python train.py --dataset="analogue clock faces" --train_examples=195000 --crop_scale_min=0.8 --norm="batchnorm" --kernel_size=3 --avg_pool_shortcut=false --eps=1e-08 --grad_clip=5.0 --batch_size=256 --lr_schedule="constant" --weight_decay=0.07
Rows from block 7 of a small image classifier, named by matrix and row number. Rows with one number belong to one channel. Each number is 128 + 32 x the weight over its row's rms, rounded and kept within 0 to 255. All counts start at 0. Numbers have three digits each. After the name is the row's rms in percent of the matrix's.
After each channel's rows are labels from the 100 images, of 14848, where the channel reaches its highest value: "responds to" is what is common among them; "colour at peak" is the nearest of a few named colours to the mean colour under the peak. Only what is clearly more common there than usual is listed. The data: analogue clock faces.
# convs0: first 3x3 conv, stride 2 (model.blocks.7.convs.0.weight, 192x112x3x3, each kernel summed), inputs 56-111
# convs1: second 3x3 conv (model.blocks.7.convs.1.weight, 192x192x3x3, transposed, each kernel summed), outputs 64-127

convs0.176 095:153072114098137084152132161034150119206063147081129125115118133179111134107054098136158144126107171111110134118118134120147054137149130134150104148176122128108113022109
convs1.176 090:098138111143179109117140115144137134112133132133140155104113119087143106093072136129134146144150065197127118134135050165040160125098113110137143119133130160126123130154096154129066081142154145
responds to: minute hand past 10; minutes: 50 to 54; minute hand past 4; minutes: 20 to 24
colour at peak: grey

convs0.57 089:139113125132124081009136105145143126115166083134117155088134124087086135125128130130130096111125202088081098093141098104131105139102096123099112092096113162110161124092
convs1.57 083:121144152150110136121119101115120139140133097149170147125204137124129138195137143179088137105198097145074143117131114141124103094163117113111135150120122148095132097001133158099114135161125142
responds to: minute hand past 8; minutes: 40 to 44; four ticks
colour at peak: grey

convs0.189 099:034114108106000089139126096103152118119161115131117103138117034124126128047104136132121112065123133119158120118110142140119178133145121103139134141146125087106127138099
convs1.189 139:135176078118174139128106128179143132104137113141159141106136123125112135126123124162177109140185131132139112128134119128165149090087141082115000111133118142108140113132109108121174162127144112
responds to: hour 3
colour at peak: grey

convs0.37 106:154113139103120101150132107131003146127128116097141111142107114111156138102089083098123074120151104076163170124179114109158100096101099099012120133100123093130103140161
convs1.37 124:116135123062127183114130150111116144125157113127144107100144209123162160134130118131098122138151123098125123134125129133116139131123102098116116134140137037124124117148091123125140196120135090
responds to: hour 12
colour at peak: grey

convs0.10 097:052164109134059097125065083126076146091154132154130156104126118088129147084098078129114101084108147163134136091166109115182166128153120116103138104129103091114117128111
convs1.10 095:124159159138171135142164140190175112128175071137107130115170145193134087151154115104097173144169147134136145144083163126156150160121185146092056176107132128137085165125136167102093144148134091
responds to: minute hand past 5; minutes: 25 to 29; hour 3
colour at peak: grey

convs0.17 094:126145120133088096107119099111161130154106113047097115112004123146108120111113091146120104142179109122115113099093127134102135097107118114064106122106044098190105094083
convs1.17 119:116141106112153123099163148113158092051127141112096103114143141091145064136145185140112172153143165094140150139121126179102122116124113134132126137140154142111123089169110186136194163106131118
responds to: minute hand past 6; minutes: 30 to 34
colour at peak: grey

convs0.142 096:130148118049163143150153107122114167000142085132122095121088131069129179107104123117159106143164143120121096143135121119138134099110106126134115117099115158109117094106
convs1.142 077:169145115135152133101131164115134140139152141161156172125104153097132137136222154141110166130118225129154145066168114171084170110097127163124145158183112129199154159162138159102159114138199167
responds to: hour 1; minute hand past 12; minutes: 0 to 4; minute hand past 11
colour at peak: grey

convs0.71 101:115157124110117077105142183127154155133093085131112212083180129127096117107112147151107131131108120120087154110108076123101126137151121162096131141112065132255123143127
convs1.71 084:149130127120119091115139154111161153134124110114096132151143131179116099138117149165121137113138103143155125202089138056087148116099119154113114130176131148131133100083090102093086133134103146
responds to: minute hand past 6; minutes: 30 to 34; minute hand past 7; minutes: 35 to 39
colour at peak: grey

convs0.35 095:122101152138095151025143138098098127045158111143124123127089099029124141057097155121112079097117125097112103081146107146144105136080103075117089101155111092169150111138
convs1.35 092:108107091092111106090207131162140131117157112165140127084096147116153113118102074186142084135119097094077107094132187102082111091111173105105077162152092159127085091150105092108164112157120155
responds to: minute hand past 9; minutes: 45 to 49
colour at peak: black

convs0.112 097:002120115152008111101075129100149114133131114118113149145080091121116099029091121133126129048167117114138135125108127119111152140119149105116168147173128051129133090115
convs1.112 103:163169094139158117134126158195149132107138066086127162077161134133139130133153129125162099137206172120106113122115124154176080141117180121074066179114126158126064100117092120098175176142122119
responds to: hour 3
colour at peak: grey

convs0.98 102:113255156119114097105135113164092124058137107173129115105129127116158150125140123110123102112119119094129126115132129096018141134103098125116108112106118137101105121115
convs1.98 114:110158125116144134115148131095139148101124135149120104126158109174115137157120129121142067131162100101155127143143172137142093128145119099116130153140128115105111213129240129128158119108129116
responds to: minute hand past 11; minutes: 55 to 59; hour 10
colour at peak: grey

convs0.159 106:119143118118107103104173128132122130139165082106124112085096113106090144090121116132012135052179128132116138116128128124119077131089075131135124115119115136112106142036
convs1.159 126:144197255112163081106126162137127143102120083123149136124138144122190129111143121141106128141191147149137190150111110141131000091189134094109126151184163152113240108154113124084154110239159166
responds to: hour 8
colour at peak: grey

convs0.137 092:123151122136109093153041114088134128068101088092117143147133149118033093136068126105086137128117128123134152091104106093079155120146112078085129143123133126126123085094
convs1.137 076:083175145114141146149112144127132154104123187128141122083131150106151148148152137102118102136106160112100019123174117160104126159215140084147149100105157091159155146170109113215145121130153131
responds to: hour 4; minute hand past 7; minutes: 35 to 39
colour at peak: grey

convs0.63 096:106091103097128102097092112131105117125137016127120159103145128138138125119098141130184138111135119108127124122050088131069115130130115120159149135108133128131089137134
convs1.63 113:104135094093094132141164124087148138112156148113152134129168150123087119120131053143112104117154120108121169135122140107076138103180131105104135193008127133118078116094105112111105140061133115
responds to: hour 1; hour 7
colour at peak: white; black

convs0.136 093:076113153157133133087118154064079135104155074100137167121148130166090180124135093141115100101132094155170161067103128157155140080138112109127090131138137077139108072107
convs1.136 093:188114083115165116117143142076158132105183110125097144133154141156144110181126070174169116134164157115143100168188143135135132161110103047116110129109109124128064138110203154105144157096093125
responds to: hour 7; minute hand past 6; minutes: 30 to 34
colour at peak: white

convs0.124 094:128008128129082086104153156109134118228140144074121115128118134127114074108137083109157102084120090124093128113145125088117095121123123140100114117246130107104137089127
convs1.124 079:072152106088118079142133133100177144126113101123108081141000090156129122000150164106105065145111096168168145120125122113119139090122110086094138118150156148132124061125095128103132141124084154
responds to: minute hand past 10; minutes: 50 to 54
colour at peak: grey

convs0.164 109:023126110172132115094123075151087105150114090126117116122101096124099149117115093081134114100142126085114114057113110154116117160108129087044127088136100144155078123116
convs1.164 098:175139093139116088117163150121029154121082118150133074124119081145127133143126093177156114146152157126129107123158105171127124113112116092074096134163065131128093101137075095105130115090083121
responds to: hour 7; minute hand past 12; minutes: 0 to 4; minute hand past 1
colour at peak: white

convs0.182 098:119125119111129098147106137143109118123107064093126211055191109125103133125120104120082110126076123112088089141106059109051135156157126127105125155124055111125113118104
convs1.182 117:154124110133142127145134169131096213088088146162114072141127119121116128128136098139137082089140095148172099150121136039114096137107128224085154134150128143141120107068145109102091113150084126
responds to: minute hand past 1; minutes: 5 to 9
colour at peak: white

convs0.53 117:152097098096158128129155093147031094123164119120051147138128098132156119109135116129134145104140134068182167154173120139109149138084091127113173118197128121166132116132
convs1.53 090:120083129064161110137134111167137119133184151150133143141144223150090119154155107134100110144113130134129140141133143129141181102043117110143156122120168205105117132115151129154131143132105145
responds to: hour 4; minute hand past 3; minutes: 15 to 19
colour at peak: grey

convs0.26 117:088104130100100104112100120096154121076101124092157099138137133117071055053151123138126111135118107133112113122044139091119061147077123135126103132144115107107046042117
convs1.26 125:145174093255140080116153150080129135123129096124159140131131107122133143128123101142165129146167124121136121116136123120127111078122119106079119139135128174122121086122086105095134086140142118
responds to: hour 10
colour at peak: grey

convs0.27 093:130104160150112104120129077127115179133101087068117145056215108102112146135133090104105104113098119169106105077067081095105120135121131114108112052129071125124090098166
convs1.27 120:124093119129136122198143206124089255078059143179125154133143130097069080109204088111117126072148102163213123140185091065126127141124130162088125134154135097099124121123155092124052078132145098
responds to: minute hand past 7; minutes: 35 to 39; four ticks; minute hand past 1
colour at peak: pink

convs0.31 077:130099118098101111160139094126138136059079114190109141099057083124092114103136117097131127114157153107093131152098105113117124130141129114096120120122040109100124102026
convs1.31 095:119157113128181142073132146158123055234138135127108132115151118104151149153207138112120178169125164130173128118084148133145153157126123131116134146119130168171126109151133243144134112121128126
responds to: minute hand past 12; minutes: 0 to 4
colour at peak: white; black

convs0.59 080:055127108134040097120138114135118111140147096144097113095122110115138120044123124133000158039142115072127117119123150121081130145084060147124186124129104132089119109061
convs1.59 097:148219208117175104117141177157144162115123078115149147091168110117191122123123122124081104149194139141143179144143126122117068042151154066091110144179178162121196100149097132074159128255146120
responds to: hour 8; minute hand past 11; minutes: 55 to 59
colour at peak: pink

convs0.93 109:105105117137149108117138112121155165140130107091142122125147136121081052124147129118132099127130115132142137144033113103123124088085125127122140140081114125096082042120
convs1.93 130:137100118138106000117156114107133134112106116115161097148152040141118132141142119157112123124125155141126106132130125132164116124136156121120136128147126213109116082123096113120132132133147166
responds to: hour 11
colour at peak: grey

convs0.13 091:153154148120115144020126141047125142049115153136127141146117139175158112100105110125160099095150022092107101119149126156150078121115127126086101099140086076154154104098
convs1.13 086:120162068093138114105235141103141148092135107163124112086039137141104134125149141169142121127083103129211141126145138152151122105116126095105148141177131115175124099174139117107124118127161130
responds to: minute hand past 9; minutes: 45 to 49
colour at peak: grey

convs0.42 112:142105111127122106124047103104115120136111093113131177097106102140143123116111075101167064141096143079158151139115110127102137148131134116113139138115123128152089141136
convs1.42 106:113144140066095134112157143117127133097117117145150107122160149127148129112124125146084135114164169142122106140092127137040094106255136104111136196182153117125077106144096143074154150137164121
responds to: hour 1; minute hand past 12; minutes: 0 to 4
colour at peak: grey

convs0.70 088:139076094096132173184145101147146104065145136117145114120170128136100041133088102100111129149104077092107076091101110165061142103125127126141174137123125136086107116134
convs1.70 077:134110121102112131181134127119121138145122143138135106122092131102161134110103093116130019129111161108092134115103117161095157093120085122143131133166158152144133105131147116124185129134127103
responds to: minute hand past 8; minutes: 40 to 44
colour at peak: white; black

convs0.83 099:113046095110103086118130120118069136109096129060106113110107140090113173112131074138126120126123136153120120096128095129220121152137112126124119130112081107055110120091
convs1.83 105:117141122118106156114175128112127128138124115137137121146182125122125144121110099124110182144131121148128109140102110134140177121144128129113115128147115133121122129133105104122075123140134118
responds to: minute hand past 5; minutes: 25 to 29
colour at peak: grey

convs0.97 118:142115121135137125117096137128129145089141104021075110134144129077091149101146104170134103112127126137105107080107103147127124136105115128129152118125139130142112087116
convs1.97 089:142146125167085109141160180114124133237106104199117158097078097131118153126158124128148120117123166090141119133162102127146103176151120121082147139112122113136111109116124139084142132110086132
responds to: minute hand past 2; minutes: 10 to 14
colour at peak: grey

convs0.168 091:156151083091139121103000148118173067127101124135139140175145126133168087094089136121143236135089118097084150103136095082139133138119165077122114088141136107078126112069
convs1.168 086:128186087121164167109133129111077118136123122109149101151173105080114180138149139148067136142117146154156111164122151139156208054129143102157165142167179099139071096136062163097088072117142088
responds to: hour 4; minute hand past 4; minutes: 20 to 24
colour at peak: grey

convs0.84 091:138113117113148097140188086091117125160255054120152145053145124143102132163130120133121167048127071162099111083104129141093018148134099107153115148082143140132101177108
convs1.84 093:113182123102139122134166062084135168111133138107159156105134128127129166114085102141134129055150115110101186085227134146128131096132111099163058095108124111126190133076111128143132130151128177
responds to: hour 8; minute hand past 8; minutes: 40 to 44; hour 2
colour at peak: black

convs0.191 106:120142117082059116102104089101124143026099105121128161096127107149016069126089112110135101105017173094129181099130144172116124065100119155128173166144107130165110123103
convs1.191 071:113134122120157156139171138127106137137151098166111207054156122170131077117143177118128090109120130122132116048104120101101130134157139073101092193114109136103077115089124101155106135138052104
responds to: minute hand past 9; minutes: 45 to 49
colour at peak: grey

convs0.0 100:041097081096139112113095100098097117136116081139099142119053119125154140129124107065138148080151126106129156115071112141100120126099120125108149074102146111110094099101
convs1.0 103:131151090103082109126193100083107095118175156121149154122161156134091140126126144153101122147162177144093152129173134150099139107139127114081133192087112152123066116138106158109148163076147122
responds to: hour 7
colour at peak: grey

convs0.16 083:116120145096140133091124115147101089105147122102135096113111118104126131123178160118139152117139126138098095091152137099088134128115130104136118016074145100115093108084
convs1.16 111:130183137109115127119118128117175158123141145139150087128143130110083153125142149166131103118127150135150133129234107132118094130089134081122167146159164104151145130139135097145149139076138179
responds to: hour 7; hour 1; minute hand past 7; minutes: 35 to 39
colour at peak: white

convs0.146 097:109227133131131087158136120126083157039134122198124095124127144126130189132110122061147122145127099122109102126083139129055134100130128127082105151108048121136139102052
convs1.146 085:120119101077165133105146151114134116187187103124103135100106168201150130174115105174143055163137056098128139157136171111130150148080107079136151129150146135134137144136161091089141121140141117
responds to: minute hand past 11; minutes: 55 to 59; hour 10
colour at peak: grey

convs0.101 080:134107137125042092062095129142122170000121113114144114125122106115103144076148097115123052086130078113090120097148120112089112153129097112117079077162098104112147130127
convs1.101 109:145146104140139121150151171101118118135147091094095117146039148101116097104098145144123115152061155087091125090093207065147118119137137106078133134155140138040116111138124147127177108120142151
responds to: minute hand past 9; minutes: 45 to 49
colour at peak: grey

convs0.51 109:086095100107070110133149090111117134114218108151131122141128136109146127109172105116026169136159097136096174083122115129121155148141116090130125144184141116135118156076
convs1.51 112:119155131094150176116144137096144133125158126131145126144142124123171152143138104146111145139126134135119139144088139151219140125141134104120107108119113120131166104135094134098101153233138100
responds to: hour 3
colour at peak: grey

convs0.102 098:123146143114103110071161125153077096225118119145140093118147152021097149123150122107129099097120107124114100094112121137038144117114103122103096101163111113122137076119
convs1.102 088:158125104102128137255116136091129140097126129150143078156157137186141123084132179168125080157153232156170115179112136147126134096137097090117148106159142124110121144143209109110144139121126145
responds to: minute hand past 10; minutes: 50 to 54; hour 10
colour at peak: grey

convs0.79 096:118000111104095079091120111049095120240107120050139111122143118110110090067140097103119107111117109093087120113104142110101124135112121158139079129184117127102111079082
convs1.79 090:075149093113133142186179161105126123107119128115111090123059116150128112000151176127132109150142072185138120148135056144136121112115095116109138136120161136125114081122082128119129134113112116
responds to: minute hand past 10; minutes: 50 to 54
colour at peak: grey

convs0.3 095:125136124110108125170115146237136108131097082122102145122145058090127120137097111124133139100149088120117116133119117147123063136133133064134129131175090188126105100110
convs1.3 102:127120119122110131109043144090119135103107134177110089182138121130119158149143123010097106155188141137161129180111094177131152128109098078064170122160123154143119108055119128079102112125100132
responds to: minute hand past 3; minutes: 15 to 19; hour 8
colour at peak: grey

convs0.133 094:077255127103147077114127118139042134032119124172125116119120139077118134097113095130136113112112095125129111121139123098158127094134138162112117130111054118115110115103
convs1.133 109:134105108117166126158124127120172141117152128151109108135169141190126130167154114108116152134149151085157107141084185124134160145113110110123127124143091132137120255150247127138096113131128116
responds to: minute hand past 11; minutes: 55 to 59
colour at peak: grey

convs0.184 106:118123103115129104082032126119107089055121129109128101155129123124093131088149129124119140171092105113126137105128159139090185154067092130122119102208114112114041091145
convs1.184 122:148097121164071185143144127061127106117173163120161119126147159117109142141145113157138133135095141115147061135131130141132151160110136114137134111153101131145066110133080106104099124093150119
responds to: hour 9
colour at peak: grey

convs0.34 098:175118095135110112110140080103138105106133123105060126121137122124147099046139150109107140090107128072118120128141098142126132114090097141131153110053133122140129039100
convs1.34 117:133142118088124184116155169105140109146117120107137127131145095122171167114142149128135140131160150122147134133116107147142138121107097116108117122139068111132114106124093138098142156123140091
responds to: hour 5; minute hand past 12; minutes: 0 to 4
colour at peak: grey

convs0.5 095:033137097097106102130117109131118124141082109071056097109043136144169119099117055128080146122055131130133131115097124158106120101098064132045153139101119126165092117059
convs1.5 109:132119114120113089130152113120146121096134155112125193125148149103115093132129180143103154145158170139105105147132141156116097119148159125104142135172121192118120110163105208117165141175131143
responds to: minute hand past 6; minutes: 30 to 34; hour 6
colour at peak: grey

convs0.162 063:128097119123141129164078060050153158129220136146141155093148136182106140100196114120108106139143112124113106097108094071121156145158097054124087136079078149068094136100
convs1.162 074:124168113136091117097148104134069186181110138165132130112168105102077203127145087133128139031122113107171135103190169154157121175140124130165115132119160114193113154070149163128135115126098090
responds to: minute hand past 1; minutes: 5 to 9; minute hand past 8; minutes: 40 to 44
colour at peak: white

convs0.6 084:123083137112067081124116137145114099114130098090128089103081102000098109123117121110141081095098106105116078099132112100091110133161103116142084110208111139078122118120
convs1.6 090:175135101110110114163054145095131113146142089140136153198003128135129103073096136031101114164097207125111138115096192098147115103141115101070125122134131164052120107156152135103127145126114145
responds to: minute hand past 9; minutes: 45 to 49; minute hand past 3; minutes: 15 to 19
colour at peak: black

convs0.60 107:133018128139094123028151099021131120189095119086112154141146137073102134102158138110115092129149103091096149081141115136121155111115131140130125136138131097116130088109
convs1.60 091:211118101110102126219080074116127107095132125128151150197115130153136149104109162116141120102181222157135088171141023161097115092099128131166111085141096134084087086117073145138128123132153139
responds to: minute hand past 10; minutes: 50 to 54; hour 10
colour at peak: grey

convs0.135 101:078083124100069082138125145037089058255113125101128090106113103163132104082177077109117122097115113121109079128128131104105125130111120095115131125181106137082107098113
convs1.135 107:044128114100133148135161143100150149096121131127107097116134124126126125045139140153117107151152029174173127158120077139124140111109112120129134130134159131149128134147119125117144150127091130
responds to: minute hand past 10; minutes: 50 to 54; minute hand past 4; minutes: 20 to 24
colour at peak: grey

convs0.62 108:125108142092119107145118114114149148129107124071172069120127145108124076135140075121092075101129126129150151128158121077098114053105123104084125145095150122125075129141
convs1.62 110:154133101109122117110153128082126122119123072125172087138125096126140157126135127150132113131127136118093111134148129131177123112084128102108134128161108063119103105143078097095122133117143148
responds to: hour 11; hour 12
colour at peak: grey

convs0.121 109:159131117045121101113124091150140124114109117112000128139136107161141115127126120093138218082091140131163167111129134127130102117115043090132119117109121095114126104129
convs1.121 089:137130096075164146122136110091123120118127144095169163144144118122087162134123149164114124126155131147123130132131144094116157089097122107111117122122000188155096127116075141086122133126156156
responds to: hour 5; minute hand past 4; minutes: 20 to 24
colour at peak: grey

convs0.75 118:122164122062119125174000103151144124156092102129128185126157143145144112123176093106157120134109101140154195106142123162095159148151108126144170156181138150155131127124
convs1.75 072:131118052120135135160109111143095082128128091110167168157180129156114117116111147137118174112106106136118053118110174094149148099122126177095141186136146155121022168124106124060099124118134110
responds to: minute hand past 4; minutes: 20 to 24; minute hand past 10; minutes: 50 to 54
colour at peak: grey

convs0.120 104:093135118124076105156121113099138044191126095139107117123125087224138045107151085133124105133137117139148133104134138130091121121106148103117129147184118163117082089118
convs1.120 102:061110103100135116050130128128124126132116126156101130138137119114132123236121062142144038129136010110174123108139210118110105114103138112113157128154132135114123102120106137085137138114111115
responds to: minute hand past 4; minutes: 20 to 24
colour at peak: grey

convs0.123 106:165022108168143149105107108071137091215136145118106159109110101149169064116145092129125092156127118126135157095103144174117102129120135086082147091166180140125129049094
convs1.123 092:141146119132189116119184118132170127119121112182063100154132137150126132145151167148124170105177163110124113152084171137105115169150103069137130127092078129106110120132065179158176089140184105
responds to: minute hand past 10; minutes: 50 to 54
colour at peak: grey

convs0.61 081:110160124126142128117157117121060126139102140106132117118134105124138133138138124104063168109109140084114149092160118099119134049107136126045159120122118097081112097138
convs1.61 119:121088123136103188132157096111109118102184138151133141139138194105113153139113177148083121132134137167137113133141126134138114082150144089105095136143100078106108111143103160128145181152150163
responds to: hour 6
colour at peak: white

convs0.18 088:165119164106127140171114154009110129158186087127119145119139094166120132132121123098122113154138121130112134098120135142149140141132133091121139145106123186133100125131
convs1.18 088:122141095120138135113221100096150155100106133123094175042144152092140094139127132217118153066115152109147103128193126132128151135105098164172041132125143135196126107251106167116160129134148123
responds to: minute hand past 2; minutes: 10 to 14
colour at peak: white

convs0.161 099:062103119108021108115141094150136126129171103130130122131119030121153103083119142124082110106142124098118101105116101129092150129129115129141141144151133112140121144104
convs1.161 111:128165062121161172123103138114127124112152122159162128136124140134121126125128131152206122153165131136123085139095138148166160082091150099101017081147095128086161117126094125161135146127151104
responds to: hour 2; minute hand past 1; minutes: 5 to 9
colour at peak: white

convs0.99 080:132148169078136137149157119062121059167109131123117108111159130101159156098220110140127149135136185153123094121173159124159141161125130098144099101113139176098117104135
convs1.99 084:097147137140157173107104143157118143125124139168140087119126113055104165091207171160115154103114129138209137118098102111105126129111146090135140139129114111196149148132174163133162118113125176
responds to: hour 6; minute hand past 6; minutes: 30 to 34
colour at peak: grey

convs0.190 103:165113101094090100128091100130136135116141130117056107125147119144175075061135130079094165085035112081161169133095133139131137094095058115109125118089121108119134112133
convs1.190 128:133149114096117155112144148091124111119108128132148134118126101130123147116123138138149100127157136128120104130123123122131111116131137123113104134148018160146097104121097110082128140132157099
responds to: hour 5
colour at peak: grey

convs0.141 096:079079062103155113097025143101123174108111110114142166137134144103156135089172122156070111111108120101096109145117148177088158130131119146111162115161074150113103103132
convs1.141 089:133092122118102126112157106090089134139165133081134116096155128170131146155106113131128128123108120172151055180114124111097164127122178111145100111145074105131097114082034094129152134087144190
responds to: hour 9; minute hand past 7; minutes: 35 to 39; minute hand past 8
colour at peak: grey

convs0.54 097:019127104105127111123092102124095138139140129115074132127069163123131136131113138055167156096119120123153156141095103111103130140138040106093129124111144111122093149121
convs1.54 126:168125072109119129128171104086114118120173122131150144130128159123063114126131138141150122151141147129111135129111137131151145115080127117096115145057045162126080113134101116089113145089144124
responds to: hour 7
colour at peak: white

convs0.126 095:148112140112077074118124153185142138016144120082139090103131104086139082101114095120136118087112105126090115140139104095110040171113095132109104108148103132115139114116
convs1.126 107:156158096121127105103072122106145168118124118163087112184009133112104131114137137000123087128087151123159151015121152117118150114106113084095139113149114114141130101115134114103142093126120121
responds to: minute hand past 3; minutes: 15 to 19; minute hand past 9; minutes: 45 to 49
colour at peak: grey

convs0.14 106:111127105107120109097159111120129107147153055134110135103054136107044137122101155090167127055211134112159091139089111149128084146103046112134124141111124123090095145120
convs1.14 119:157148135107172136117141145099132125126139097159154125109127144111114103125133089153117134148152130101110207136113134140156115080072151092122113131000121132102150127132096109078130134096153113
responds to: hour 7; minute hand past 12; minutes: 0 to 4
colour at peak: grey